{
  "arch": "unet",
  "dataset": "seven-segment displays showing three digits",
  "train_examples": 195000,
  "horizontal_flip": false,
  "activation": "silu",
  "lr": 0.002,
  "max_precond_dim": 1024,
  "gradient_centralization": true,
  "lr_schedule": "constant",
  "warmup_steps": 1490,
  "weight_decay": 0.3
}
Rows from block 14, named by matrix and row number. Each number is 500 + 50 x the weight over its row's rms, rounded and kept within 0 to 999. All counts start at 0. Numbers have three digits each.
# convs2: second depthwise 3x3 conv (model.decb.1.0.convs.2.weight, 48x1x3x3, trained with AdamW), a 3x3 kernel
convs2.0:493498488564605582486496489
convs2.1:503590516498587502497581507
convs2.2:478526475535636517482512483
convs2.3:514552519549600559519553518
convs2.4:506504515488353490507520504
convs2.5:497454499448387446493456498
convs2.6:496479494524640518494462504
convs2.7:489528487526636538491523483
convs2.8:522475492475360482485488516
convs2.9:515467515493359498524487514
convs2.10:477499476490643500479499477
convs2.11:493480501514646499493482493
convs2.12:494513489551622565494520496
convs2.13:497511495489645467505500502
convs2.14:500486500533358526507487491
convs2.15:488499487537633552483513493
convs2.16:515527505446382444512535508
convs2.17:478522477524635515476532478
convs2.18:504513485478645516482507505
convs2.19:499511503465641478500528502
convs2.20:483523486551627543491523485
convs2.21:493503484551378564492504476
convs2.22:465510467536625537468507472
convs2.23:489509494507648498490505490
convs2.24:493466494451381443487469485
convs2.25:504468509458364475501480504
convs2.26:493506498483352507497488498
convs2.27:495575503487383496500553495
convs2.28:517463520472372461517461507
convs2.29:511483491505353511495492514
convs2.30:482515480538630547480512481
convs2.31:489462509521360492506479485
convs2.32:482516477527636537481516486
convs2.33:517502508472617414506510501
convs2.34:516463486492360483494478512
convs2.35:486550496523631516481537493
convs2.36:502532501478366490508552497
convs2.37:489434488525611521491434504
convs2.38:504466502463369456502472503
convs2.39:500524495497647499501512495
convs2.40:510566509496612503504572514
convs2.41:503539511572594581497520504
convs2.42:492470501560373525498468501
convs2.43:499453498493639506503471501
convs2.44:522563522538595537531567519
convs2.45:521482520469368456522486517
convs2.46:516542513563601568511537505
convs2.47:498517513440386428512512504